Rows from block 5 of a small model that predicts escape time at each pixel, named by matrix and row number. Rows with one number belong to one channel. Each number is 128 + 24 x the weight over its row's rms, rounded and kept within 0 to 255. All counts start at 0. Numbers have three digits each.
After each channel's rows are labels from the 100 images, of 14848, where the channel reaches its highest value: "top examples" is what is common among them. Only what is clearly more common there than usual is listed. The data: views of escape-time and Newton fractals. In brackets: how many of the 100.
# conv1: bottleneck pointwise conv (model.blocks.5.conv1.weight, 128x224x1x1), inputs 0-223
# conv2: growth 3x3 conv (model.blocks.5.conv2.weight, 32x128x3x3, transposed), outputs 0-31, a 3x3 kernel for each

conv1.41:143111134140144142141105165110165154157155111134135098118129137100145133165134124167120140124133151089106145167134153167107118139118120103119123116119100119144144138168164122121127143120153145100098134150098143162151135093075143154117169090139191123118079181119083155154104132093139115115134118062146139114092120154165159133125139120139167131118127104110148132084100105129108136119141126128109125138135119113103147126114126136181120145146179108127154158125126135123147148109107114136181139138075115141080133164157139114149111123141077163102119142135115176113122124177118165129107123091157139052102116108149198153123164124101115119130154128135128086124145128134127114134147
conv2.41:126129139122119133113106159154108146096123138126147139126141152187113169103122101112109111114124131157146126131186112212116089134131126099106104126148086132170131149073075149156145117148169125110106087251087137065148141145126114133116138105133145165110095167139113141155123132119150161125145107110127069144196113086122140138162135103132162122064135129168125095124133117126138144081148117165160105161123107134121116143141141127138112147121142130153111100118140134155126115126133120121121149105121118128163094138144116137126107128084110134122145152157111092098133155112105116133140122137158139107170155115064181147135127150135109098164105114118088137153125128103124119119113125142103114119145114129125116114145136142133162137119137152143094127112128130106124129154125117098113129167097101160123140079126142154116130109113145135110099120105172114127118114147094166120
top examples: close-up (51); earthy (46); Newton basins of five roots (36); kind: quartic Julia set (32)

conv1.30:125096136127127147119150152143111136116189133110133135154161152134129157111112112118114116127118110110109122117130119162142132132119171114107111111173108143144134103097164123106107118126101130126179174106180160126118083118123118100119123087090138160120089095134124130181166113210064088144132113149102134169112141134099048140157102106138101126131124122133107113121126153131132119138129155110122127100113149154160131123114127137123117154130122117113136134125094168145134119137134155124127104130102083146133098137105088134145137130157160068147120115150121119134128118122169148155145136143114123134148168122136089115148170123117165125133138090112167142186187121115154176104078
conv2.30:131140132149119119125116119155086112091255107120040146160137146078067118128165142121133121146120138121136150073186162176000174172132098112119138141103123150125151134080149161147109108121139155075153185130094116158114114127136141129120135124139165068163199016143111200082139108110142117118132131151124138133098112138161102126131120125115138128146133128151111124145119144119129106129141142100127130137126125151131137151137109129148141142131102111138146114118138137130109139131133121112144124106131120128130128125126128127126137153130110109119126118121142145118143152106120147144101116149112126129143101113153128108100157133113111134131136137127138136119136117121135124149132118137122125135110118118146136131121133126099140132124141139093134102145126140147124126124118151122134113120164112116133119165132132110136126121128125148114150112140129124128137109114126145119
top examples: close-up (45)

conv1.1:143165142142151135119144124151150136142162114109139129134152162120153091161130119130156148168146116123143114125148131136121130132136143149141156182173105155161148146120147154129137094138104133109109115126135108150156139097151123131135122154117137150161127131162130127143161111159139095191169158131161114134156115097087111131129145150126118112117128135148141173122144137105124088157198126124140138155182139171143119107141137106122149070148110094063132149120123127127129079140148102147099140106151141119129130115107185101128109093129106139160095147138107149103134141101110100174131155126098166194148097156143135109170106121149120142149148079141143137176151168115145186099109
conv2.1:143105119123123139153121111139171075139078137108133101070164132164119104112151100150133118097144145149098135157034189106190102109117119142154136086169153115116104150139137086165145128119072138137115095167084147108116131130125133132103112128124115079149115201067162097113097138120144112118147133096088149131178107123115135143147109131149191104138124100140154138129097087091131133100098139128133110116124157142091142159146158123103140150128115142126117121137130112138120121120153110131121113142134144145097130122124114099111113167108168142108126190151074103129101077147135134104093156147156134126130137126064160121139153127130133110133120158127125123159140101126127117151126129149102100086167124130133117123163111146115119124098131106141132150098101127173149128118111120136126154140146113142134147076146121106145132108114121161122143127115149121139115161097110140105
top examples: dark (33)

conv1.40:157141139148158115133100129120160148154091099130116125128170174140150090155146155122153125108145132162140119081139145130114131158153102111136151145130141146155145150171130123130171135140125140108150160157122114153134143103110163147111173152140125145112133152130120167106124111137141129129154121123146167127123109148154144114083164124094154163135156155113162199118079152156136154160134104116156138148176102126112106074113171140112197136125141075139133139112105118129098146112129115137162178103118116143158163146083153112146143131128112181130153148149161159113150089102126115112105128139156162131175114185139134178173130124128129153164121142151107131150134109121124155113121
conv2.40:178123094128133130114094148137150145142072084132160129100136127200141113104124112132136105099157146121142136140153068131135157134111163113139116055204128105171135091163118136068121155192132126109115105196103157077125135146088113102106114166133114127118051255103106141131080129133116152136148147108095112154174121109095125139130109122147147125126104121140139133147115131135138140099149106149121121126124137145130130118134134128132131129107135149130110130138121123134122141108132126138124129114138141119148110139122129142119125129115128121121125190141107101140114123107144086131107178123127152125120116131091148115168127134130116141119135144141069122115165140126120110108124127116120118103163103119077143143134126128131129090149144107170124129125146151117102129111128099167145117170090144131143141069135129155145133123155130108115144116109143101130131131125107126144
top examples: grey (51)

conv1.113:109160101133119144121158149153117088158079118122123158108123159154114135133110140113061113107099113109103115155148103112119177130138138120129161094130132071126118121107128117123124095138121121109149154129137161133114112141123159152131117085147131157120072108133181115198091077184117097099118134124101128126083140109115116136174096114107125132123144157155109142121121153141146144110149122121125127106113111150137124130140120083139109156142129125112147129113115134156168152122110134101141104119114103123101124132130118095148189134146156132095116111144093071152085112097146158090139097155124166110137135146134100124171138141091138137156106100136154082163196091149165143111122
conv2.113:113132127144134126125149106171121117074192110115087150185077129086117080139183136125136133160114116129148117092149170158004185137151114108123111133092133147123152126141187093112099067132139127129159137118108109123127128128143164121110099145143166045124134089119102233083144117121161105138101136132119163109085118165163090126108131123118129119119147116140123098139130134137123101138147135110158123128161108136126100149141137121159164133137088112125129121117131099107107131133115120129110097133109142123123141121129092137135156195128102083123126093094122161097129151156123148136114115123122088098121137118146121128099133133125100124121125100172137121124141124125132136122162115136148102120119126138133109130131144129112114129104144113124137127116106152146128142122093162125151091101125093116149114161129095123151128122127154153111139132135126144125124123121163135114
top examples: dark (34)

conv1.61:132118111141131118137153120137139125121125153110115130138110138128126118127120116130145126131113128126152127142134111120107143126125157120144128111149150159151127147083146110101094115120107117136100170114107147151103115164122102120116104101095156127132127111101141076178148097099096137110110171098164114150093122134102099161140124131106130092148127169183147138134178143104139163132111129118157128147107128165107120150161129127141115148128130123115121112090113151135161099135106154092097093135103129119104112116136157117130143105138153104119107116087124145132115095125147170175108124071158134136085159123067100088129177186162110122172105078109123096181190079103094191104157
conv2.61:107111122138118117128136133147074145081181114138074155193203127112055064107134164137156132142113123126139119063207115141077122134156115151087112144121160196155097156138128092130172112137122152152126136165088079127159099128148125128109144124123195078135211000174126151138129144103139123119155103127140149124137110139128088128111146123124141104118141139137119099144126130100129153096138126089127143133153148159145171117124155096136122141156107112127140129140131109120111135140145138121105117137105125133131135148133133142085128154120139102109135122081160174115123151158131126149113096131172130116122145131131129122100136117124115137131112128113142154115127120136131123135144139132120134136123108111152124127133128116108113168136121119111127128120126128115112145119139151120103112129141123131116139132121161115132123132128132149098142137116130126119125115121111151145
top examples: dark (60)

conv1.44:115110143130121129129135112141135151127183117147138149123127104137142144147142128133130138114116127139135143138138129136165134138122150131131187123154148127137132118150146135112114142135141123137124143148116178164111107091182164142151122095157084136128123132134183219109117159160096156093180115138160102151108082116185178151137112121116077116112122167164153115135144126117136127168091073096102091128170147135110099153134120145114126136133135142112117130115133126108146111126115138115117104096126094111126098126130141102096111133151127108116157137154127183101107121144148142149128110124058105127138159158121163125167080132167070122147160118147169132137114176154160136106107
conv2.44:120122121125098118134119174129150114117176188134091147133103130093153156133133100131128097112153107115136159149093165112155139136125144169119111130186130108128130145072132175236116058167177130144125124161110152115138122120120124122150125113125060132157185211021088186079114136146158148111133112106142100120124198141112130132107119137144142134136099110145139119128165104108095131098144119165122098133139118128155151115161140124127143145112108151160116116118132115149112131104144130126112109129131116140132116125095116116126122109093139131118116106149111117107159135138187133089139155129082181109118132131120138117143138151154129131143111121135100111128143160118122123114144131098126132115157112111130125151120101109130142089144130129105152132130118120139159131111113114152121129148135112152139132106152101143152119123166144131093134132121150090135120104129104127155
top examples: grey (34)

conv1.56:112096130113110125107109132126150156128131114127093111117120107125119111130129116135098144130134111158133117126133125130142119154157177089135119143153118130142091113110144113162108135137140127178147140119138173103131116139078126107114118061119127123094168143145093135137152110139143138165162142126078109125125131134135120141138098139133121108157150098148120112105179123132122122108191086162114088097103132174105101135132076110130095109129109129105124118129171138153111099078117123146157117092144097139151143127134161164087130097129195095140140135151098144128130098124134121088167099124088171142128205124141137102117170144167136099165132126153138165166159150165136182118102
conv2.56:133121127120110127151117154154071119137217111109137156146154139092123093157123136147136111151164112116144139102255054124049190153105107160143101157135146115126114157119141107138160137129107140131130122131156144126112129126082128148129140124154120090140220069172169055112138138093150148133150113105146164102127141167095114109118123113125127167145116124140118123125128131113137102126158128114107124120104134160131154137165132118120149136121138153127117137093127116159124143134145129108122119183107102132145107130110108121133137159118114115092154097087152127123128150144162117093141140131117146142139139101101145110145133091114108100120153159151142148150158122105123098157141098125153125113133085131123123175123107125128110086142130105137133116109147117138131133128126165155098096119154132132142129123117124146135102126128123127143147116106125131149125135107087158133
top examples: dark (50)

conv1.23:092140116131123101121133148135137104128152104105095077127098144130118116120105113127148107084147085140113115130136132154142148145158147135147110151163129137139093110147123137146134103135107125141134142098116160115105084163067139120078164135089086165132096105117120113120136146083107118114097163116102101131124141123108097115129162119092113106156134132130120127099145168116132159154066124126101145097139144161110111123140142082134125185125126127090095127124077087101122089144128113132119108122106129152103116117116128119105133118102084113134105104102160109138148075080082115114152126178140144100180137154175096181136187121105084132139114140152122136135164131117172127114143
conv2.23:135129136143131151118110105150087083160228054104080155130118058101103145156160180129115140126134162131163140137209060114007248186093145120115122114119171148136145127146116094138188109129151120143132156127119108135141167176124177109093103131127090118149143112148107153142138123145129142128135110111098109126139147173139115131136132133124131111119137156107144124123141122129148147084163101156124145129160110112105142140139147147173110129123129108139129140136121098105149144159153126138106112115131117131126126128122122126107150140160125118108099137128146104107153128136114107149118111123141144106115130124128113118108120128129133125079141150144135131105149135135120107137109120137127139138130114124131141115131141130108124122128144085156130142133136129117126148117133113160187099136119122120116122138118162133142105127144150151120144110135100143142153137132141111124
top examples: dark (49)

conv1.8:103130171145149157147146158158141153138117139118122126149126135157133125186162173147151164115106147147153135122142169176106148148163139138145156175173131132137167159125134153129138113147163163082163138152143073153138148148127134154138129149141111141136128090124153126179137167102102117117098115071142113121111137142072127097122089116117100119147119114118125136162134106137150117095159100131111127130135128115151109141119118115122113118117114095122151107098095107125072103111139085102111096109090104120098148129118129117123175101130167065121112088119114115114103122112204125084138108101111151155135162135128143131130150123118128137178117174161146171136125115165105123125127
conv2.8:150131135155097107141107135097171114123160110123120136111138183113153056137128118120136128108144119121117131156069144106123147138145082101077096159121150163145153099137126138095125192166083143149129081171150111104144114151119120107129113124165128136132134112179123124090109118140103129136139147156144081118143146116071165151091138152160126163126144124144124138132123128135138123140145142124131104132124120116109138122149112108128100130168125125090150110137110131144121167152117107114147148133097146143120123124127085157129195162179107125072100165225101097133141135082119157121146129108141100161115120146107118132150145107221116127133124133139093111109189142113140162099150100095128165131135154111125142134131147154110088110131151148102120126122112123146148128131136072152123112159128139132122118105105148146136151136106144153147081128124145114121112120151104143144
top examples: grey (45); earthy (42); Newton basins of five roots (31)

conv1.49:135140124173139120115135128109132103127103158106128109110117145135114101117111137099099129114143114128107118130096133095120131127131114103117124109130108152114130140144124110127178149143120137102117119143098098139130113068100106102119107134127102136091146041118144144129097124126101101135125118098164117120124136141083089118108111109138067125133135131131150153153133124145120107103108106127157121135124129140170127135155133133115168115118095153102129082078125096145182150158141126097096088126148154103119145162113084110107111147128155115121153104170122120118085111122086096170185116177098115075162163112176090133146097122123160132088096187114096120131148100148151086101093
conv2.49:157132105132141109123129118088179141166131036151079192075120163143193102115132148134146136146153142128091131200088080078123214120142068108188175097136168126068108143183172104040130140140080166107159105087139164126098175155115116130121090152118135162071118163112120133141138124119127101124130158121124124150153114129100110107132114116145092092144137139129125111134112134099136123138154115114110110117129161126148138132132118136122087104114128176116137123106145132124134138129128102126115130135123117105127144120130126116132120131115139140130125165095106110142151143129134139152103132141132116120119148135145116129159104099139116126110120127160127139142160113116116089127139148131131129114151092098125139151128124118129140108091122101117181133142117115140116141121153140123150106108126136125134132145120083138136146104132108124103143154132132116097103144103126142156
top examples: grey (38)

conv1.14:149182139176130104123163174139144131150141181151133143117147158142111129136163127145156135118149179167161127090176134146161130125153159130141122142152152140154153156095168142155140153134151171142139164134131156154160200137121139132123130134126135153166183104147133153159120130131162127131122151132134103131137142115154141162081111128171143142144162127136104173117129145146149099130164092126119129110124124111080118118141156062138139100137097102105108108069122105134173123146108127118125129087116120129089132129131136113142151160127171125132161135126111145155133133106104136149163079123165182124146104125137141121155126093094128152154127153137113139150150128159168149138085
conv2.14:162102109118106146143124167128142113160107131073194129079146132181092070133140151139155091143137112116102111138195072100104139092129166165138126101143135129114100145208093088119175150123041116147119104187111156111113127158116108119105110152136125121095097199127133155062105142159121160127123128112101144166097095084156153138143114130109153107106106162152134092135120129120129155145147124139139082133127115109131117131144106127126122139111142120126119122146109126126130133153141113139122137137124112143101128110117102101120157175133123137134142138148110098147108128106124122145162150112125069150123147119108159101158127117156102110168078155123105123100161112098139137144135117115150127108166126126129122158112129127120129096141158159152109117106164110134113156104131107160126100113122111108157138102141110172119167118120088143147117139134146127129097126149123122122
top examples: grey (49); burning ship (28); sine Julia set (27)